Weights of a small image classifier: 24.9 epochs.
Rows from block 6, named by matrix and row number. Each number is 128 + 24 x the weight over its row's rms, rounded and kept within 0 to 255. All counts start at 0. Numbers have three digits each. After the name is the row's rms in percent of the matrix's.
# dw: depthwise 7x7 conv (model.blocks.6.dw.weight, 256x1x7x7, trained with AdamW), a 7x7 kernel
dw.8 093:092085133168153116116090089130160141124126102091125167140119135115100140160170151149091087124139153160158131130106103101113106120109112123111123113
dw.9 102:121114118108110147142109107097114111118128103104113082093110101096094096125093128101102133096090100069099100125125112120083101133112117116119109137
dw.10 103:127126139159142117094114104140144137149143116110156195165179180110101136168150176166110097124127112126129145127131137126141123095109126123108139113
dw.11 108:131138171160146154173142130150174155163195146138131151143138149133131123115118145139091097116114116151160091097108104104135160118132117110117145137
dw.12 100:124115121098092108102129114093092107114116146114091081101112098143127105096082104091149142117100111124103162145142129131123108178163139138154138116
dw.13 094:142110117122066111131144143139150110080116125145139158135099121121130141150130095112131142169158122082101127124173167133086104103129152150135094105
dw.14 107:132113078108136150151144130088068100122134145139114056075113135146142127098095079130136137139116126114124137131137115128139130120146139095096115136
dw.15 106:111134129117121118151121151151139140142167096145143160159143180079121134148158163193085118129143128152179120126139154126121146142148139157144125133
dw.16 109:119140136123117085126092132126129128082114068115122128115074116075120121126113087118072103132129111102120096121128123113097130103124151154114093129
dw.17 102:081092118097091109135112112104113086109140124131120129103092132115140134127116091109066099127113103097114087086119114106112117117094109123104108115
dw.18 105:117152170140127141145108138174142136138153065125155144146130135073108142139146136126112083127149141146148138089115157153144147132120073134164139126
dw.19 099:099122158169162128144107113135152155182153112107130139152205164092110121124127157155096116114109122136133096115123127121140150096118126152125133149
dw.20 091:109127133149119129144124134150181135119141105130146184150145156092104118169155167164090109092152148154178097126109136134134158112108134136125122141
dw.21 098:143125096096168146105132132133094125144099118126122126136160131110120136133152175148122152174179172193152140146141145141152154154123114108106119119
dw.22 101:119133170178162139129135150169195146136109117148146147162127111098128124122123121107110115123106124132107109100126127149186119096118141145156175130
dw.23 096:127124137143145138133140138160154131120128184179168127139146140200172126100122148136167132117129148166149143120131153148148148152129154164147136136
dw.24 097:124113106112101126138113109095089118120144110107085057134132123138131109086121154128143125122097063092130136117121122099071115123136130133108119116
dw.25 101:122129095118125131142121102085107142104119109098068097117122129101109081078115120139111086090087112121153126101124106091111144131135153133116121149
dw.26 105:127120156156160159136148093130166150163125127079105146148142124113098086128122131126138101066102106140135134094065131148131141135135117142151140139
dw.27 104:138127144158120117162149117109147127141187120100124149129118167122095135178133123171147126145185131099171121123107124110089159131143143145125100154
dw.28 107:118122083107103106116098115081100118099114121125102093100113094133146125097092096085118128142124084083120131109127116094090102156129131125129109113
dw.29 091:160136114128107130108154166130149127122130151173162156129111126133165194153124109125117139189150112093117111124157153127108130099109136131131114175
dw.30 107:076091091066090092088100125127123126123119115121112113130148137159142139134135151147119077101124117128141115110100122112128120116096087105105121157
dw.31 097:091100122127103131162102092132146095129154103094139133103121151104086137130105104119112106159128074094134132140176156100108161118136160143138135149
dw.32 103:100095100103144142115098082090102126118119116106100112106124116108109087081105094102099116112115092112110111146133126091102109101138139126103094103
dw.33 103:139122120104101109092165159139129132115111175183150144146146128156183152118146157144138142141118129156153125138125131140159162073116120103123144161
dw.34 098:135159123109100082093139156147112117080098148160140123161106109164158127110144137129162177122114143125116136183144127166134102124136149136151154127
dw.35 104:105090111121108106103083089092113136146100106089094110104108098132125127117106107096124127127132122092115098105115132121096097097091132134119088090
dw.36 092:175144118116127097129156135135133136142152160123111125147139144169126113109131134140208141140137149158142174153132121136167155178164154129124143118
dw.37 087:134111107125129125115132127122155149126134143128134182145144145142145161169176174142126102078070080095084127098112138140128127140110116138135141129
dw.38 118:185182185188165152171159146138170153137152139108123141139124133138131124112137128125149137136136145144146134122119115119136138146145142146154166140
dw.39 108:147129108105098110122146134124106076062089157137123105106092057173138129126123112102155144123121132115099130130116120123120105143139126124125109092
dw.40 098:105104107104140181161117127121136175168146100128120158201166128089120140127143123128096142160136115115132104128158138108114129100119162148128123122
dw.41 097:092090096172186134117091068086144150124087121089088129134107105111122109123127128118106131139118117139110087140134123109115125118150134121111122114
dw.42 103:090155139143141129151072129136127131117137092159147133140134131092165170121139146144073152168120130133142066122169134137126123089119150138136141126
dw.43 107:092094114108090119149120127129106078106149120141146110102076129102134142134123103095091114128140134121106114086109131126116128125092074104107087105
dw.44 105:119088096081100117117117110094081070071075111127130129130125122133140139146157147147153148161170143145144149137131141124118125122127107118113121120
dw.45 102:080092080090091095125119119122130128132139138140141143148151146128148157178194170156110130142144135143154098108119119104097105139129128134123126123
dw.46 106:121109090103089086084128115107116111087091140115094124137095099133116105122116103110147127112103106088112166141121111105094107176149129124104122124
dw.47 104:121115158142122117156129104140160139139149123111122154138143172113086125151155142174090088118132146152159090071114120106124139132082104119123099109
dw.48 101:102088112119090084128132142159160135069108129150162159138117082118141152165149133103096113144157163147136117115130149155161154133116102131133128131
dw.49 092:147138154151112113102130133144129123078098129132152136132123103125135169172166152103120119159163161156105118111109088093124125109109101080087112137
dw.50 100:100135131160148085113104136135153146067081114133140143142080062120123143150137095081127107137147138118109123100131142127108119122106133135101109121
dw.51 095:137136113116098093110154124089105100092136148115082123111105163167143099121127107148156153097134155103146148129088115146107147147171143155154121160
dw.52 102:152126132148159130142153159146155160140134142129148141162154158131118139141139151149111075073070094102110134102106091112103121150099104127126112124
dw.53 096:115106109134125131167137125111157154138170146138085161151135175141113089124144130165164144113171138111143143131112152137141160157143138173157135166
dw.54 074:123128108114142090103120141115133107132109093118125110075101126088092086097096123117082121103102112110128086105106104115123127083098109105104141126
dw.55 101:115117140122072090108138147147129108064083136160139144106082075123148145137112095077128142150125118117104122120148124113111117125122148121113110116
dw.56 084:163134127145118090132163149134161106094136146156139168117086134131159175152140108110122149176160137095100102130161149142113105095125153145142124136
dw.57 102:122122090087075068087100089086099123121127136137126141155152155164165164141148140133145127136139129100109128113121118115104095145134145128129120109
dw.58 100:140142136113114117088140127149147136118094132106120153154132074139105099110128137079140130072089115132111131146103081096098111109132135121124092085
dw.59 103:130122124107094063071086102094103120101097129129122129119077118167167147150127091121138121121124119091125114102098097132113132127125126115136125136
dw.60 096:137111092174167134140120091081142159142140161130104129131134155129115101125139113143126117121116148149147110114144171189174176104119140138144132111
dw.61 094:129152163140183127118147135158162146161110150149137136149167150156158114097140132141150154125111132114080155145142147153171164137160136128140165143
dw.62 100:168119129128129141148161123115097086102105119115122132120109103092107113137147118106116130127148128112107128157187164145119105113128194181148101117
dw.63 105:121119140116107111120128114125101094064100126103102107110080074148119132123108103104160124124122120104115171159131130128129112152168170147155147110
dw.64 105:129111078099104134136132104089106107133146113097072082087115140117101096109099112127134125108104078098110135127110098110107108141146128100116128112
dw.65 094:117109086106084114108121147119125089099108120173159161139128110115162172151128110103118132163146121099109109103141150143092126090106127135123086145
dw.66 092:083126131090083111100123109097110104108112143151112131145136130153142123102113115106107104110102120143100139135115128099091119171154177179159153142
dw.67 095:144147134072109140147131129145103130122145125153163118158155127113148176092136146104112104148082080123095133129172099135135088120138158100132148128
dw.68 106:119130135103118111083100112099111097096108108117108114104091096108117110087079099091120113101105089104110116129124119110111121126125106107093088105
dw.69 116:131125128144138144126135142163154154173161124136147144157152155112127148142143146137114110109113109118097120116105105078084084101118098091077089124
dw.70 094:115146161148148140127119127143138129123131115095121133117103155099101125154140132173095114142174169186156082102125150151161178110104114121129124119
dw.71 102:105141114108111114153114135146145131109109109125154146149129103081122139146159153115079085125148150154153103064084117123127141109131138121087088117
dw.72 099:120114122110119116138123102122144127106155144123127126124132157182163138130115105139186179165146121116124185162139131116135160157157110123143151177
dw.73 099:114106100119125128152107105101120128133148104123101099122145148098099078102111129149101073072093095118134125097094105094109137134126104098119127145
dw.74 107:138161124090064104134143169135110083108126136156133110086105118112145142122102079121101129145137114095101105108136145138124095105105114126144126088
dw.75 102:079081108127137140131091078125165158132137139105105135140147169134103093137143185186121120119127112141155112114101134110112124123129112130117111102
dw.76 095:131123106103121119126186175147141133099080130132166175163160133102111136143148176149098109127131139162159129108112112101121129114108122115099109123
dw.77 097:156135125116123133139174163145142156164183134130126149155167166121135131141167169136091114119109106096105082111110102104107130100129106102134120135
dw.78 104:156141144160156171157121108139131127139156157144136122130144123145139137145134161147096080073085069110107157150111135115109112134137147167140138135
dw.79 104:111122140145137126137115128152165140125129109114143139138124144120101117118113131160123109131163156151177122125129177207182177129137124155149139155
dw.80 091:126139118123149142125128133104124149176161144146136117156172197139130125094113130167154140135117098100126145137118104104085097150137107095100093106
dw.81 105:114149135120129153151130156129139150145141129145147131146140129111103102098102113122129091102097102106117104091083086076062090124121121116120114099
dw.82 103:161156136129122125150167156138138126123135178174136140135136141177171166148128117143137136140126105097107119106103114117128150095096088074102127139
dw.83 104:100100100118111107150126086089135142117139118112097127127132133094089086095097124134104072061103106119139126104114142124129146131110099119112125149
dw.84 101:107113135143134139181129139156173167158180131146110138138140161159157130109100089130140136143127100092118126113117128097111099118090097113110094107
dw.85 104:148129062121143163099135142079110136163113137141102104117148098143141095077105144101132141120085132145113126134129107133163133127132109098143174136
dw.86 105:155173173145120111103144156163154118110106127137149157125089087143143147145143104077135108125143145129092139125130153157139112134135148184160144118
dw.87 094:150184195148131123123103145185158143141140092129122142168169156115108128114133150123125100118108100121104132127120118125109096109112115137141126083
dw.88 102:106157169156179159123109136150143179176136119123137138151168129112116128124137142128113109121124125144158107104118121131141169063095109119135136158
dw.89 095:116111110107090111125129137120126107107095121155162157133094102116137161157123089100099118142139110074110085085108116124107115092093099113131133100
dw.90 106:140140113096087112117172147140123081102108155136109112100091082127124112105117106093151150132105117107081163132108101114110084142131124125124128095
dw.91 102:132105102079082108129141092092097119132148137103123132151146118139128133155188158120072106132149165158129098094097100122123113119124119125132138137
dw.92 096:119118104096098101091158150140147150149144162159134135159162155159173151113158171152137137144131132150146124124128137132142146086097085098101113130
dw.93 102:126153154150133137143091121155163168153136092092131152165156156094100119123135157151088103131123119158148084119145135123142127093125159170144147134
dw.94 090:114108103110123122074147161130138094095087153170170162121099088131144161170152115107112109133148153106095107106121128135117121101114131128148144136
dw.95 109:103089096095089103110132121127122087079079126137138131119102090126127128120125091086128131139131135111084103109146146151130121086085110136129111108
dw.96 098:127117098089103090095125132133127150133119137112121107146143128196201170133139162149149144134112108117123115120105120111113094097105100108112124123
dw.97 093:128135135162143145154137134156192121141170115107128166126133180104089123154152135168120104115100107107098116106108113107134100124100116118118114085
dw.98 087:117103092115094105100114132133144112100108118149174165134111128116148201176138099128126136168145120084129113120137112093100131114122131120136147156
dw.99 110:121108083076080060041134145128129141126121140127131166148148151137136134146148161153129131135138141128129125126130144136127119104115130126120108105
dw.100 108:145154152155147146135134136118142144134143152140113141127136150181164120145134107146156152138131110088136142137129116090067108128117101092077074112
dw.101 104:114133114113117127108083121089105123146122084124123087112109097100101110094082102116100111099103088102144102132132135116081125129124136128100081115
dw.102 101:098083083074087110134145132119104089127143131144130117111119137119155164117116113134082121142127112112123094102110136116122111101092109100085106097
dw.103 097:078083089108115125121115120121137141157149130148141151149175170110140159137123159180108128153121111130172108121154138126122155095131163155136136154
dw.104 100:090094093095092106129110116121108104108105125124121091090115104113102117099100134122133121126120118138134154162165155127139156144161163164157163168
dw.105 090:146104101105093128101169158133152103091131162161146160113098102154154170161127101112136127161158124087116123111146141142088134112111143131127095135
dw.106 102:114117099095115113105112127119125125126139125155124131132108135134158133083120097109123146134083105107087123139112086055082101134142132113083108102
dw.107 087:144144120124128097123135123118143114136159129115117153143154171113086108139181183210124093105100135119147141150108104117116138127143108115137132144
dw.108 093:160131122137123111131140146130135148116134126146136182168177148110139138180171153137068079103120127122136108080123107114119123109103121125139101128
dw.109 105:109127122140125107134104117126156122094128093093135131115094116081105136132113122142083071128145120122166084075117147134116155108080108138127130158
dw.110 091:122122093119087112099123147112146104123129121153161168134108148126141185176145101144114122163160149087122093087135150136092120110095128147134117129
dw.111 108:126112087106114131158121097105116123130137099077096105124136145097076098101114133146127102085094111127140141128098084110132148149127113100120148170
dw.112 092:157121121146157157140170113114145167144146143111106128135122117170144100122115109114196146113151125120130185136112145098103125162165143166128115138
dw.113 098:103094102077087110098129130117122115092104113133122144152121111126101123124163156120139084111116145145125129100084124125118111150147108106095095067
dw.114 105:127156147114089091108136187169131109094106122153207156135108099110131155169148130107113125138144137127121119126135150130125127109130136132113099098
dw.115 104:110081136101073118159114095127124079098151111110119116107090133117127131128111083122092111125122112096113104087110131110108137111095094130113100113
dw.116 093:153140115111102093108183181152144138133117134129136135144142135101099113100122135166115102122113120158166133120120115126131155117111111087077069136
dw.117 090:082095066082101148136136145113127120147153152137143152121117157140140133147131099126132134158166141093120134127158160141089135111118165165137093142
dw.118 105:131099082127137141161127102114114122129159132114111106113129168107093100082096117139121105103095084106137136107098098087115147148128107105102120170
dw.119 102:127122126138136152165107091125142146163161113101112146146161176118122145161159168190102124138153151156170114132138131143143128141162166125133138138
dw.120 097:087078079098121162142118125129127114119133129178147126125091118123165175154158121131121143163144124095141113129150145130079119112119158158134102120
dw.121 105:132113136134130129161127133122110118133131145116109075112131148146109115087100122151138109103071056095134139125109107119124159132115084094133133175
dw.122 101:135119127147098110107133132124131101122139135140128122129128139189171147139137131153193143114128122116150172134117127143161180145145135137155168187
dw.123 099:138136131129090066099131164150139102101080126151153136102100081126125158119098095097124124160107104114104109107151109103125116093103134117116128123
dw.124 101:169160141134105113127168180156134118100120169193166151131099120138172158147143116116126144148154138128123142149146145119119099140144155148146140112
dw.125 104:115139164140098073128115140147134114052107113137127134125078124099127135135122077124109121138141135096126084123142160144117128091109130168146116131
dw.126 100:143112132124079088108109108120117076079097110110111119094072100113113115122096076097121123127146115096107116125137147134102113114116140130124101119
dw.127 106:138121125140146143141096109120128124119144089100136130102098128071113114081081095093085097099101091100114116124110101112105096105127132112103130127
dw.128 113:149151129141151139114135131114116139118088119124089088115112073123120100063095098087129122117098105098098129127120108102102088142137137129121109094
dw.129 099:104150141153148152121102129160148123192141110114151149135173178109102137139144178167123101112116138158152136115106117117119103105120108115116157097
dw.130 107:103136143140157141169086130119128123126149111117112117128128133113120059064092128138119124098087106116136114120117095091086092126105105116116115118
dw.131 099:158149126137135099124161156124134135105103150130114122113099086160149112121146097105180171129116160102115152154120130132119092157165132119133110068
dw.132 092:134141157173164136154132146146174160136157137155144144185168167133163155140146148129115132103098092087111108135135140149112133108128111107129110116
dw.133 091:136120105129079088098160153122143109105095153160137164114106095143171156156132103113139160160154137086123118122142141142082131107119145138137124159
dw.134 100:166140133169178159169138120122133144146142140137125141163172165154157135129124137151122157146117120139153142159152155173170152145143146146155151141
dw.135 107:091111104082071083114132129127121133105120155180134131132144125144193154125126126123097129152115114122113080104134135135132114105111127129090100108
dw.136 104:122097092099103091088147124113117110096074113118094090109128087145142118089128127092150139126107106113089132138123113108111085101131128113129111103
dw.137 100:144151110104083113121136129072107105119139143146081114125095121119127073080112107110105125114111111089132104101098110093083120131139138139139126117
dw.138 094:104134149155183197184141143128137152168158152138105128142144126141156124110122134114153150138106119143121181159156119136154140144133119115130153126
dw.139 102:144153148142114100102093124115126140118116070094088103111116132082084086097103119136102093115112098109141111096142131116112145110090121148114120121
dw.140 095:136128110189177150165142116079194139166151141103088155133133134136119120134117122119130104099139087114102118120113119102135115111113134111120140106
dw.141 090:149147135131140097092162144156148137117109158149144138148141130164173113044108134124154154165113134151122127125137145147142130119156147148161128095
dw.142 114:115089112129114105134112065104139139117121118047104142143123141136062099139134118118154106122136120116125152130139144129111104133106143143118097088
dw.143 092:123113128137136128125134150153168136146144160172178187142133148133167193174136132143099122156135098115128119118156125100113136122121155137107101128
dw.144 100:102092092117124113090118081077117139120117115090072100126146117099097089099108156144119098114103101123135116115109103100106126114124127113107117125
dw.145 103:118107093093118114102100109119093099099096116096113100090077079109114121109092108105126114131108109081102153141136117120127099124140124120112119095
dw.146 102:104104109104134129094090141094110120122097105098093075093109111094087081078113107130102109108103111134149110115116105131121134110116116124107128128
dw.147 083:161145128114128120138182155141135144134119155178143131147152128139157158160140130134077079076091106118116108102109101109107118129120127121114098104
dw.148 109:125115125119102119116125102111094092088097131105099077086085090133113085076116097111131123105097094100118137140123123118126147143139145145137126152
dw.149 096:124127136137152140145147151144123129135153147174144143133115135141174159131104075096147164162162127092092156164164164154123115135141149148130115094
dw.150 091:158141136132089115132150158132126111093105150144122133110102118123138142134117118113139144169165125106128156139180175137090114152169179159130084123
dw.151 103:116166179133117126144105154187130125155147074136155144121140146061108133145127130131109110121137129137131142101116148140139140142098077144164137134
dw.152 106:128125113122102115113107086092111104103111123104102122115118109137122118151141119118162158131156158121086139128112141133119097098076072093099086101
dw.153 097:130149197186150133125120127144165139126112118137150138153134111104155170145153136130087110141158148130137109106120150143118120137150161174171123115
dw.154 105:093096086095094099122136143141126117097115151139139150149136138160147156148156142138110102105097100093102145140120102099085117141126119090097089105
dw.155 096:128114096077085109114162153140145138135131145126139157170166132130118128139145162146083082097099096124138121101109123078102105131120105123104124126
dw.156 094:132146151149148148143140149133158180188152161154124125168192161155152120098123155157135157134109130132128137133142110123117125133128118097089110131
dw.157 087:135130144142127101114163141145127132131158159168170164141114120157162172144118102088092089094095094107093145126111127126141124121118088121136152146
dw.158 097:116113143145165153165112114115079118142171113111136098084122153131150131117089067135130131119126111092101121110112111115112088113107105115124101090
dw.159 107:138131129127126124105165158132149139135129156169147164179155152124135131120133173164121114119126120154153122102117125105111130140106103102093067073
dw.160 090:124113116098092089117149138128117118105102160160159157148148147164156167174173181166117113099095097112149131121126121117124137141140123135119123142
dw.161 102:153149130112104092078141137097139125124104135097080134150128109145113079112130134090148132103115109135111156148129113110088090154155139122106100080
dw.162 096:141163166142119121158122119120121126141160161153135144115143141170189170156134117111163183180170142124111145145143125152127119129114114134141147131
dw.163 103:065126146116076116088070131150143110128120091127153144133133142115099141151155133162148090129142151156165151124127140143118155121128094117127103111
dw.164 099:130131124119127149154132145157157167170173133145167168168168174131136153152153146158112121142143120141123135127146178157161160143130135138132143146
dw.165 099:113157150140128129152147201169149105118141132157165139089095127115147156122112096094122129137134102104096111120142105083117116114140142120112132085
dw.166 091:087122182172145129128107107146191166148139115114134150149156127100089108152159164151120096102136139154165122104117140131123147126141113122122118118
dw.167 106:153153143131137161158154135085118103129128151135101072095117117118118116075079117121145138127096122135147140111121107126106142145116098089086085126
dw.168 112:135136131128126134115108125127127146151129084100114122144142121076090099114129149124070087090112110129116084104105100097118101092102110102095106112
dw.169 099:118129126121125125124121139119147137135128109139137146122131149094113111140112110131105129132180165177155086113108160151176183090122122150148168177
dw.170 096:143117091125136146148131131100112114149137124129107115115112120131143119126140128099139196150143127127101159206170140126103096151127132100107098082
dw.171 102:140130149150141111134166136127139106097104178119113136110103105181137122140114114155177125122136105140175148093110132107151173124099103127138157169
dw.172 106:115119100111099137132106120097112137129113115094062100133134113133115068076135138124129088089063123131138126113113093120128130130101133118122120142
dw.173 110:101112103094122139166099113112094135161190118130109096129160159102120089086120153143109108107102120146164111110116118123136153093124145146147136147
dw.174 095:127099125114117122123147129165147147144163121136182176182162134095117162156156140123085086124123122111097095098146130128116117149141157148122139123
dw.175 089:142140128116093116099142158144133106117109136182170159122133122124164201157125141115093127166148109138129082091127118101124140107098123116133130138
dw.176 101:095111094106101085078121125124138129097083140162150154133093094146159150142124083099137144150138114089102115099130144124097115121100113137144113127
dw.177 099:145130130127092091114138122105132085094093155132097116095103110136122101084089090106132136117101101093082141133126113099101101144154131120109112104
dw.178 102:095148188148114138145091138174155132140173087125146161128125152087107135162147120145114088125149127140146127090113138131125150120095094114138112133
dw.179 106:084079066064082102104135145136133119120128166170141134140137140153183151113123138117137141152123116128102129130147147132128110111118116131128122115
dw.180 096:108107106113124096109148118143135124111073126122153160164143113131127139147168171145092078100117138155148141128119092089103120110128128117087086116
dw.181 094:167166126127150151139148170164140125134153119129138145130116130108099113133129122106121108127149140132105160139172151120099112139153193192132087135
dw.182 112:076107103112090092096105093094105103114102125088062119123140127129101057125128127117135126100126119120126137133096123126125141139142125112135131149
dw.183 101:103101079093092117145135136131122130129144122133132130147148130110116128133150157147104092130148158169177098087090114124131132120110096096080086114
dw.184 103:170132115135127116117169119106113128125130190117097095098104108218154132130115105098140136138155141149145121115124140138142115134141135148159141153
dw.185 104:105083105139160143145116087096120131135147134099070077098133129134112079073109132121139128120099108105092115117126096124115117110114125120107109134
dw.186 103:147115111134140141163151131110165160134121161142128136127137106153150129143123103089096102100103091084090113111130126087080064115123123137120110126
dw.187 102:178164152131118103089168167158154138100117157156142136130108102142143116101102098067145133122100105110103142138149122109116118144141158115106107121
dw.188 103:126116121100088136143108090108122139156139077062090130136123145101086096098124140119110094099100109148138116104092107112129125138124118133161151131
dw.189 097:172129114124121115127153141135133143123131155164150162150150135145152148147150140129087083080086107101092130110095100101096093122125103099129103108
dw.190 096:136118140129112115125149124125142121104128153125105148130086120163117106149153097100194142110164176113090165131112135178137108149141129149174119117
dw.191 082:138153153160123094110123137179176137112128123121156206132121142092092112178139126150097099103154124125137136116118144135133126145100129127128133156
dw.192 097:096096099139139132128110116125141150136132107133148132155149153102119156146155147150117131167181142154144120133154220143123123128137144167150123107
dw.193 097:172155127102102116108167169113096105123127154166134110097126145136141157133111151137100118121100110132147120092128088085104124111124114115063116112
dw.194 098:150124118161160150081163115108142156145089146100097118130129100125125093077105098069138125115104116125091131116109132098112094137129096118121128129
dw.195 095:156134129132090071107136145135146091098104126147137153121084088123151152150143096098128135178140132089113116129155125140094121092117141119122089140
dw.196 101:105104090073086103081140143136137146144131150161141134152154155148175164107149163152137147159146126155144115137129145134137138096097107115122112118
dw.197 104:087099102110100094106104098103128127111120120102087112140122136126112094074108092119133144107080102110125140141129077093123125130123117103089124145
dw.198 104:149177145109105098093138170170127100083099112140144114110100098082122134120129128103097090119128118140100139100113136153149118146122083122146126108
dw.199 088:155174208182150115127114123148155127099113127136155177139112123132123153177158124118128114153172150127122131112108138137119136113120113121115108129
dw.200 107:141149167139108136149165154156150099114139164138125133096112134149154142111091108128139133124110093083085138122127139104089079104095110115110112090
dw.201 089:120121150148144112141130116155156147123139110109134175158124150081088107166158133144109096114168161130137119095120146179153145138096143141141165158
dw.202 101:101086086113105105126114126138154155148172106115120151170168173116118126156187186171115111124125124148145119119125131115115124120124141144141131129
dw.203 093:123158103129150139161134152080126144129164148165085123144137153133202088106136129125122159112122142121151139157118159136111130130143097167147106113
dw.204 097:147148131095106085103154143113086117105117140145140120120117130125145141140158160159098082105094111139152104073112092082091149118115124123124109123
dw.205 103:175183166147148142156169163174149175167138159150157139164151135141137133126131115108128118114116125121105138110108081111132119134117128116118121110
dw.206 098:123109122114141169162148133109127154165155102119099132142129149094090100123130109132121103121115102096109167158183151127093133155161155145117088112
dw.207 094:148168146142147127105145139111120131111080126146112098147158124109097101097119142124141092102096117148126170130140105099123122194171156141111100114
dw.208 094:143131136146125100113131133147155143114101133139161195221179134118124137138160149132131132127138121125143120110090111113089112120107111125137138125
dw.209 111:142112112112094107105131116095115085087088129129101113094074105135134107101108084095123115132103102101092137108121119098098101143136132114114100113
dw.210 102:162155132127098113178163150136120100132142152152159139117120120142154181128113094116129152162127091082118111123143119107104095127113139142134107072
dw.211 094:148127132173159142209138111143165133126176120116138153159126147111116128128139170165124115123124137166168103108120134127152147124104135137108128166
dw.212 091:165153135121110123119179144130148103093113149134106122114092112178153136151117080101139134135153133101103143099091116109093109174155137146137104129
dw.213 102:147131128111095092115178174148138127120141157163138139137146133142137134131139143149092087084084095107127127112092103094093102129128099117118105102
dw.214 092:092083104105111128132098093117087094107134155169166148121106149148177156114131119147125148128093122123131119141122123151148140121141153161166152167
dw.215 096:092098117180169173138119079096151147136147128090077128133113129103103099086112129107128102110111103116119131107117136131127131135093104128148148142
dw.216 090:134124094127139118115159153146162179147157142144153195181159172137146126133143143129097107109101094097089112110113117123130127138120115121127139124
dw.217 100:098086106128146136126112091110133152165146114088092128146159156128101070105125145150129117090086106133140126110098088092114128131113101122111117133
dw.218 082:158136148155137119143138109134148149140123109096117163161170150090096104172165172168111112116134147160161151121122102126132140137146114102103104094
dw.219 111:082114156143157158153071093142133111135161100080151160131134147130087133173166146134130127146152130134141115132140151138103132117135147156142105093
dw.220 099:115107133141134170151103110119136120149149118113110130150154179088091092074109144139080089117067111135134102117121108106116113113140125125129132123
dw.221 104:120148151148143161174117138125126120161180116136125128118141151098121122165161176163120127129163138159194093118130145134122151107138144156155129139
dw.222 106:107117115117116105120082115108118127113124062111112118114102115056095132118114107118083120133126123131125106131141147134141140075079118144144150156
dw.223 107:112104086102125134133141136121127128108119157155126126129123118168239147122129123124142161171139124120132113142152152133128120094108107115109111117
dw.224 102:147132130125120118109179149136117119121116141150147140148125115131140155163147126107092096094094101093090121118091087080093113131131116111086087110
dw.225 106:134130105105093110115123132102113115125108144135129133142141115159149139141136143115134143135160150157152097104089124142152140082090047074107114118
dw.226 100:100120096142155163175110119119150164164153103110126137150161140095106131109141156130094119157132145179126081119152137156159127101127143137153154118
dw.227 104:125140157138144150146130144157151144153138098151150160147149135062118137140138139113078101123152129141124106083106158151129118108089078141163127116
dw.228 100:134123123128106092093158138124139104093123170171138148113092130160172147157103081142137157137149121089138113110129131153127156092111126132145139174
dw.229 107:117136124131141161167121135122127134145149128130128130148147143121108112126142145151126118107171170154182122114112160155158185130138128153161163194
dw.230 109:111098141147175147154129086133161180138123110089118130157137126115100131132155143131123104145124113117122097090144121094063112126122138121112077126
dw.231 081:129103087132147158130097101116153115130117113112130177158120136094099087155147115145099120106155126119140103135118182159116135133096106158162154162
dw.232 101:098117098096076092109099132140139123103108097139156161170128121116122141143162147125118102115133144158146113101096109098101105121134130142113092072
dw.233 103:126112131126112111118152142134124086099117118141124122088086122096123131130105089105070107116119118129104075091100117110118115102096095102095097106
dw.234 106:131120124131122073062127117129144125098108136114106126111082108153141113120096063089138141133131131086104110109121137119093111127114116117107089121
dw.235 094:144121108116125094115143097077096103128125126108096110136137127095100110138155167153135165143142139146145172184156168161146137124122100115116098137
dw.236 109:119161153122079095120105128142131089080118117123114108097063100097109119129107078097104132138130119101102115129141146135103113099103137141146114136
dw.237 102:104117130114091095131138138124140109106143132168127085121096113120135142063080082107127111128100074105114140139156123105116128137157161137133148145
dw.238 096:122093132114138142150150109128150156164170171143114152168171165140132103132162174151106117089124140163148102109095113120149135130107106132131155135
dw.239 106:129105115123129140174150093108111111129155133095084074080131139132085106081077124143148111129100099116127138113124119096119124137126133116096104124
dw.240 099:147136134133138113113120124086090130105078139124080081094110102138121101072092107111125106111089082133120118105102112104125104139108129118129129116
dw.241 094:142127123132129103141164168156169162162175110146156163175151160098129137135141130122083083094109118110115123114119137145135133102100107106117118141
dw.242 095:116117149155146142137105108145149131125143114105140164151141149107097127176173172179113135146168164160180123128138134130120135111119104091108113117
dw.243 103:110138126105090121144110121119110057124159106127129131096074153115125125131112090114092102129130116106079108081119136142117105135091104140143115107
dw.244 104:138121122109079096109164167139124099066096134170153134114078080106127158127126115099107137149143119124125105120131143126128116090107136151145128106
dw.245 099:131147166153141162127161167148136137150151161139134121147154156139091103098136125144128114088086129129126118101087107124149163104103113113136162180
dw.246 099:177139107112132160128170150123105115138117138160140127122129119093139141144145127125065107150132147135115093122153160171140113098128159173176152124
dw.247 113:188166137132125137134190159110124127138146194178125131131143130150165138118122130113120137135125129153128128124125111112139117117102118105075088103
dw.248 100:091103093093096097104114128121112128119126128135126099126150139112122115074103136127086090089089078115136127117117096090097096154150141127129141127
dw.249 101:159124115145144151163140117122164154152146122101091151120149156102090098146122129178113120128182165124175116132128150154131149103101108106121109104
dw.250 101:102082107115106119145105091069113123087127143118086117147123099149130104092079101124118137139127111126137069093111114115140139109110122120121147145
dw.251 102:124110122107101105134116129120118106111124112111103097070114123146126113100059090125127115105098071067105103118114107125113132135152148139134127130
dw.252 099:136100105109095091120126118124112127146157132131155152163159148135144163161157138136104100086085086086095150130103116099091111143119099127120116119